Rows from block 5 of a small image classifier, named by matrix and row number. Rows with one number belong to one channel. Each number is 128 + 32 x the weight over its row's rms, rounded and kept within 0 to 255. All counts start at 0. Numbers have three digits each. After the name is the row's rms in percent of the matrix's.
After each channel's rows are labels from the 100 images, of 14848, where the channel reaches its highest value: "strongest on" is what is common among them; "peak on" is the class under the peak. Only what is clearly more common there than usual is listed. The data: made-up waving flags.
# convs1: 3x3 conv (model.blocks.5.convs.1.weight, 96x96x3x3, each kernel summed), inputs 0-95
# convs2: expand pointwise conv (model.blocks.5.convs.2.weight, 384x96x1x1, transposed), outputs 0-95

convs1.27 093:141079167159140099100122173087130084158114123185149151123057164100148124155119132106063151115104171094064122164151166105106122132186103125154080144058135117122144165169091122126155125083116112068126111085105126149042090130179123144115171112108139138102156140120071104088161119155149083166
convs2.27 104:130135072143146115172159124126049109106115161124166131090138130114058148147112138134151137108107163116148130121103156130100120178122098116093185106230122142081138138146115069170061160142126133102135107095154109136116127111137154138107096160164095181104114157100116142152086141125094124119
strongest on: flower
peak on: emblem

convs1.45 080:089107144093112094142141136076100141137125116133107086163124161139101134112195116136155145195096054120097071138187123141115110148142084136112142115136121208032107134082103084139089168114190128172117169110065083170142142114155114130141161123133127086145176074118117145135157077152134143125
convs2.45 101:156119133148114179103155102123161102147144154146111197129144085071175152120179053125100147113116149144135157068205100132115102164158169200120161074111126106115103194148148165096101143111132144147214138147157125163133083077139160133164128129079099110128135102155168052099108161067133145114
strongest on: gear; corner square
peak on: flag

convs1.83 097:101087080138056169120150129116184106183168116154091066117109113134109130104107109137079127037115084192165114133132119152175096175125114084118141114102127107142072145074072129083095140104094092115099082085099174155156136090105126133172107116103135130124101111107151161128109064091121156118
convs2.83 095:154133140102129171143150158132115107141138185138167108171148116130098168140109085173122170152110084134109087195151139159153126106177146142118144167068087175149172125134166097144156181088109148135160158113093154080062116156100131139115144128158153166190173099088173126164078174146053137134
strongest on: star; triangle at the hoist; offset cross
peak on: emblem

convs1.80 102:087149058108089154129124118099183103090125134098124147150115098179115026087160111095161150107073135097150151120144128136178093125127165147068128139126136127113109156099090068162092193170111129128075120144137080115148126121116124100155103114175071165135075146099142142116161086156098163066
convs2.80 104:054053043124142147123167072123107178113138135174158094162109133120111087111100147115126140188127148111100150144075206138139085115090144110132108137136123170074089109146118134139110116116079153143057170121102158153113120083148129110107071150110146118115143159094101103151159137170129099186
strongest on: rhombus
peak on: emblem

convs1.36 101:140112106138152095145102168223116122109150191120101117120110152138131140166150135140143152087108181173178056135204106095104154129171086157114177151139145102137126074126161129130114113087127089086157134118068113130130127128134181203136146134149126157051110172152100134162092158119129178172
convs2.36 099:118115140092121126166079112103101126133106098137110126162155077128067071136122146138170192097105171077141100145148119121160124142156123159135126104115122133148169101139153149116195079087134113087131157149113162150070128137151134135119120129116145143096112116137133167158122084173108125135
strongest on: star; triangle at the hoist
peak on: flag

convs1.15 117:074134143107115146105120182158134098128132140040149073116098178182094174082103071059081139097117165129142088114111073090129156065068110114101129148110096164129170098105154147135141140082122129118120112133101131123160142200066145101118115103098195169083133157154119130112117115131098126107
convs2.15 101:118130166152158142088146099101119121160118112106123125155154107102162169146108159152099136108113075077142129083121204055122125119096111131124135102087126079145129134088075120110151193139118120144150165112140081129136160095215129124161120163138101136081155099175145116136041152158100154169
strongest on: diagonal split
peak on: flag

convs1.77 098:145174068110081125132110149114210172119145105120092068132090031072107139105078124077136172128120085129108137146129114154104116170071167078071185137141101141136112130103145133122168148149106139108128097103128062167131148120170154129133130132096121088098078121078110129126200131105099147128
convs2.77 102:122058104190108128119107143125138130136123150108175106162176115131080166120138140135134108149095139147106104114079188108128092127129152139097088083136148049071122152093063097093098163120100089089085132148122083111109152114163094128130143130085141096113213115176185106129145083160154133080
strongest on: rhombus; star
peak on: emblem

convs1.49 097:042159116118107159083198144145116152109159121119138146098083132106115116117109120083136098119062135093115142100114103089156145134106147095095123039119202151104111075145095124095178099143126211149085120149182096149093150163137118105139129156112105099135066138142174177129128081089151116109
convs2.49 103:110139226120178124130114169078081172102105171140059180108159121126121151164143121119137122101125139120064110178138089094145179129106099145151148100083142123120137122114112093100120154172124177100111079120110103170115093100096150123145137071114168129155137188177086163126187153136127113140
strongest on: star
peak on: emblem

convs1.59 108:137134118102053129173162130091212173098155110108112149160094113132119119094181117216189115085110138112110122136135156151095132172119111114139172071107105196122110097161095136107142164145141138075100108142220148150159148076134167123116148190139121096119150121114162135126160130067118135111
convs2.59 103:118085166196079136143188175184154141145127125151061123155084049086121202150080111101134102107125111134100146151113106144087128075107128072152187104163174083074078108119101156100159126133113134144152149150175112110149112114134113138211113138177151121175147103100128097129111126149149130075
strongest on: star; ring
peak on: flag

convs1.93 117:170096160148096174091136125107145181119107171133150152126139153092153176077139190071164146139134146215128163183182108110124156156141100129076103122124168185082153125067071127157135151106135145109105123123120130089107191152195073172164156129175139105105123114165103166125107120109149131120
convs2.93 098:161158139124125129055137133159124067100121204095115116150178155106189046083136178137141109131096099115146144158114061131098125165159071112094087141171149104123122086104127131075144160114133199173071072097110114133130075106104109104146121141176093177155081098146166144113105203124155097075
strongest on: triangle at the hoist
peak on: flag

convs1.21 104:164135127109132086126169105074151128174062123163181083110176156093148122133157176164137141071160130168136136141102143128138167126119110141116151135157082179119135115141127206120126136126157087142184159109103166217111064067165114158101141111183111134120100109093092077107170154107153135083
convs2.21 111:113050152118100171114158128091114115082070159102130117096083175104166153076132086096085107126121147106108101181114158077131133134160117074109108134147123127133095144115232127145131057120134112114121116106131101106179157147139114070169151110069051155094112158107105162144126141152174100133
strongest on: three horizontal bands; upright cross
peak on: backdrop

convs1.54 107:120115113201085142147085133115105134144127133100130147105138135191104057085151123109166125098150144092053117173104136159142162120131112158201185105109127104175110167163121143126106144146185116102134140134126103134045137086130159197150080091128212128181154168130156121123127135088086110140
convs2.54 099:126102133066121115107107176115137152131162082120055166112108069123110143058161137101112138124125147085193163095101125079103159111105133131109095166095049063101185083178090061085134086109113109163142125101089094150203157135160137142165087048091136066095112141098083109135143110162133141098
strongest on: ring
peak on: flag

convs1.43 091:172125124090165179156114110089231171115134095120167121133172120133064093133154136143089117166129147095109127134051140137029152119135186102083145116150136167120128120126109155095085096069116094088145103151197091118117132086097155108083143111104116136131085145149149128102112133096180125135
convs2.43 101:111117144125119127126110129101137094099090116145127143097165159114156159108135158145131148131192098095188118173097116107052055079104082076073160092080142107132088129159142089058121133135111052131115162089135116204195192150116125093162099122084132095130131106119179100123091105094136113199
strongest on: ring
peak on: emblem

convs1.47 103:128131143117148101148114174134133165075145182209132138164176144157159089134124069144102104089126169165172118121077153110083098139090103105142092171063132108100146103142115181157063131150127101095128129182105079161109151189162169133152131146127144173084169110090081184137132141154152158105
convs2.47 105:115117086044143118183161111129126094092102180146115102178126160135097186159129185110129116086107096165074113168140142122122133131135135112125115119117095112145173117151163107122176021086130099137095113132147164157158133132153119112157152137140095145104093129163110084165141167195094117118
strongest on: ring; triangle at the hoist
peak on: flag

convs1.53 106:214140090178118121112094103111109143105136161192075105110112128164132118094102111183122183116091166150113177126164144114131163120087101133153168097097139132150130110136086198120110176113174163181115130217075116129139139069149155102118112134151084092071117121112140071125181123157120102115
convs2.53 110:152138136150093117165134124126137153192120131121072113104093024147102046116114135149159106138200130117137070085169152118104159057166114152150095112128105128109105126153205128157128212139074029119128117151164119167205153148134115169082148091125112114154124053076165138155136067118130170169
strongest on: diagonal band; triangle at the hoist; crescent
peak on: emblem

convs1.66 111:122158120118171151109117142171149165099080161106146154167126126156096087144138086164098199116090118110114145094152159110079144154115120086108113123168133120165102137147131137038149144123054099095161128194148072156147147143142170146190080140177077095147164155135116084099158102133161111196
convs2.66 095:144052162135116076137127140109125107141137164163150122142120139062134100114100121139119140237104133121096125096104153091091159096149127099138108169112131200114176106093140154064213150117159198127110088157134070159093079123188107089181135083106138141124156124070105098179164119154079127188
strongest on: rhombus; diagonal band
peak on: emblem

convs1.94 097:126125182167112139168096070090129165139149099117074089138124094105145114107101165100069195142154139097102073126148100077152096081116136119068118082105080061195124121140132120108100110130131078127146092125197126082153060116123125161140080120112165143113119114092091150140149106129098104194
convs2.94 093:158192141095061141145147092143093132109117123105112164068106116140042121121083098136152157125116109135176173074111091171145117164140146070097082097115118164111077080164116145167121111097112111158124205200059131158095128122102118106088137126104118156132115119118160172095134133135114123091
strongest on: gear
peak on: emblem

convs1.89 099:104161167110120112159084125066123092136095086089133080126190154137123113144128110105114173198110118113065080139119117127085106128093106104094160042127087113113137100063128116099143185122151111151073160132114125081113079080107113131148111146091122186171162121110162070121134110057148129110
convs2.89 093:117137184077108194156168139148157081119111109196165131155115105119092070172188081164144216091095153190067154151113076064122097117155176141110094120140152121172154122136098111089132157123119199114137124116132168169192137131129146171141129090111195184108111118127075170118079159119110143146
strongest on: ring
peak on: flag

convs1.9 086:144155132147129140132110142175110103154098100053113169120172119092152190169151073072084087152123135083065103144086105149141144147124070176112097110164097105171115153135159130126125053149183128112147156093195142116192140074115093163112174096082099134173107147124151159149148116119137131107
convs2.9 088:127132068095160106085129125103117145064138070130132147134122099105097135126116086100114149091125115117122132232081114152158188126112091114123110111130107121162158187131125152156107078154197084134127115173116121097080142060112091080151107103126069105154161144081195159127133103131145118139
strongest on: ring
peak on: emblem

convs1.46 100:095193097108167110086141084128145107174113104168104099112119138113060134145160159116131154133114174171122150122141155131137092156140173172062112145138106150151144072106107156127181167205114116094179116162176159133148164116147160128110140168131035098158067134129185140127115126092186136106
convs2.46 105:052139178104113103126110167069119129125088130108168151151104170164135177179148112115100097167119076071115118141081125190112120120203086102170118099132127219143142145097103059083144071088137114161143112094112149149151097145147122131137123103136092147159113101135134111097106158161157108100
strongest on: rhombus
peak on: flag

convs1.37 081:096130161199131087100070130139092094112072067124122123162141093124102117096084110135176117169180112106132163072116109129101095081119157127127110170120092087125119057113121135113135152153078136124136142096134118088068128070137081171047084053133126110120089125117114079149088125122094099141
convs2.37 100:116075154118111110105094137129165130079116126153196112143131135132165141061119118094166104155114154143136139102106093129112143163156102158197080118100153116130120140078077084072127153153164106088179125133127068117127152191104146103141112136088123113149109157175065145119117151125103165122
strongest on: flower
peak on: flag; emblem

convs1.82 088:121127112146092123105160118108119079078132061123127132118097149131075118108066162120131080154095092120161106127065123146171198147090198135141122118119162099142121054164108118099129155063140137124145115098116132046085139108125096151096133085124139101078101115108091083199088165093168131120
convs2.82 092:124097128106089102099128114138124138127175072103115083096044153121096167186186102132134181111114072135096140113167141137117120146119117173138169140096097114105084194133104143136080139145095122133139125166161022158141115175114136206103068112137109126094102138139114070100130103128149193089
strongest on: flower
peak on: emblem

convs1.3 087:108097152160163113111149143119122192160102132101090106049141130114104075121112082091121084144135113069189158189119146107124092122136083134177150137114137106090121133131121141133113120176161154141090108174194131163143086155059155164114088097067141157125069120112166137153066154113180086132
convs2.3 092:119148121144172097110083131134175180113206127151039089112104144072147090140136117115075151099142115117115143166144103110156130140150161114070139143113068111106170107115153112077149086169134062123151145104160139102149150076151124076131104105160111109129107168118060146131124162159096148125
strongest on: ring; star
peak on: flag

convs1.57 113:120130140123132084114183131044082136105087107146152148130158085105143099090078084179115056096071116184143061128150158050160094084123159121128109163130138097134145114157137109126128164083154152165124103132088169179101139145176066078073163120154136127107162101129135112102120124115126129091
convs2.57 109:147091180120125122121132129086158169163122211129151138091111154118097119073141130125151160104136173127135129123114115099149164183194162161124077031147152123129062130165131132158081108203099069131162179113073099155128105169119127088112092099114081119071129119088086148091100104134203110169
strongest on: star; three horizontal bands
peak on: flag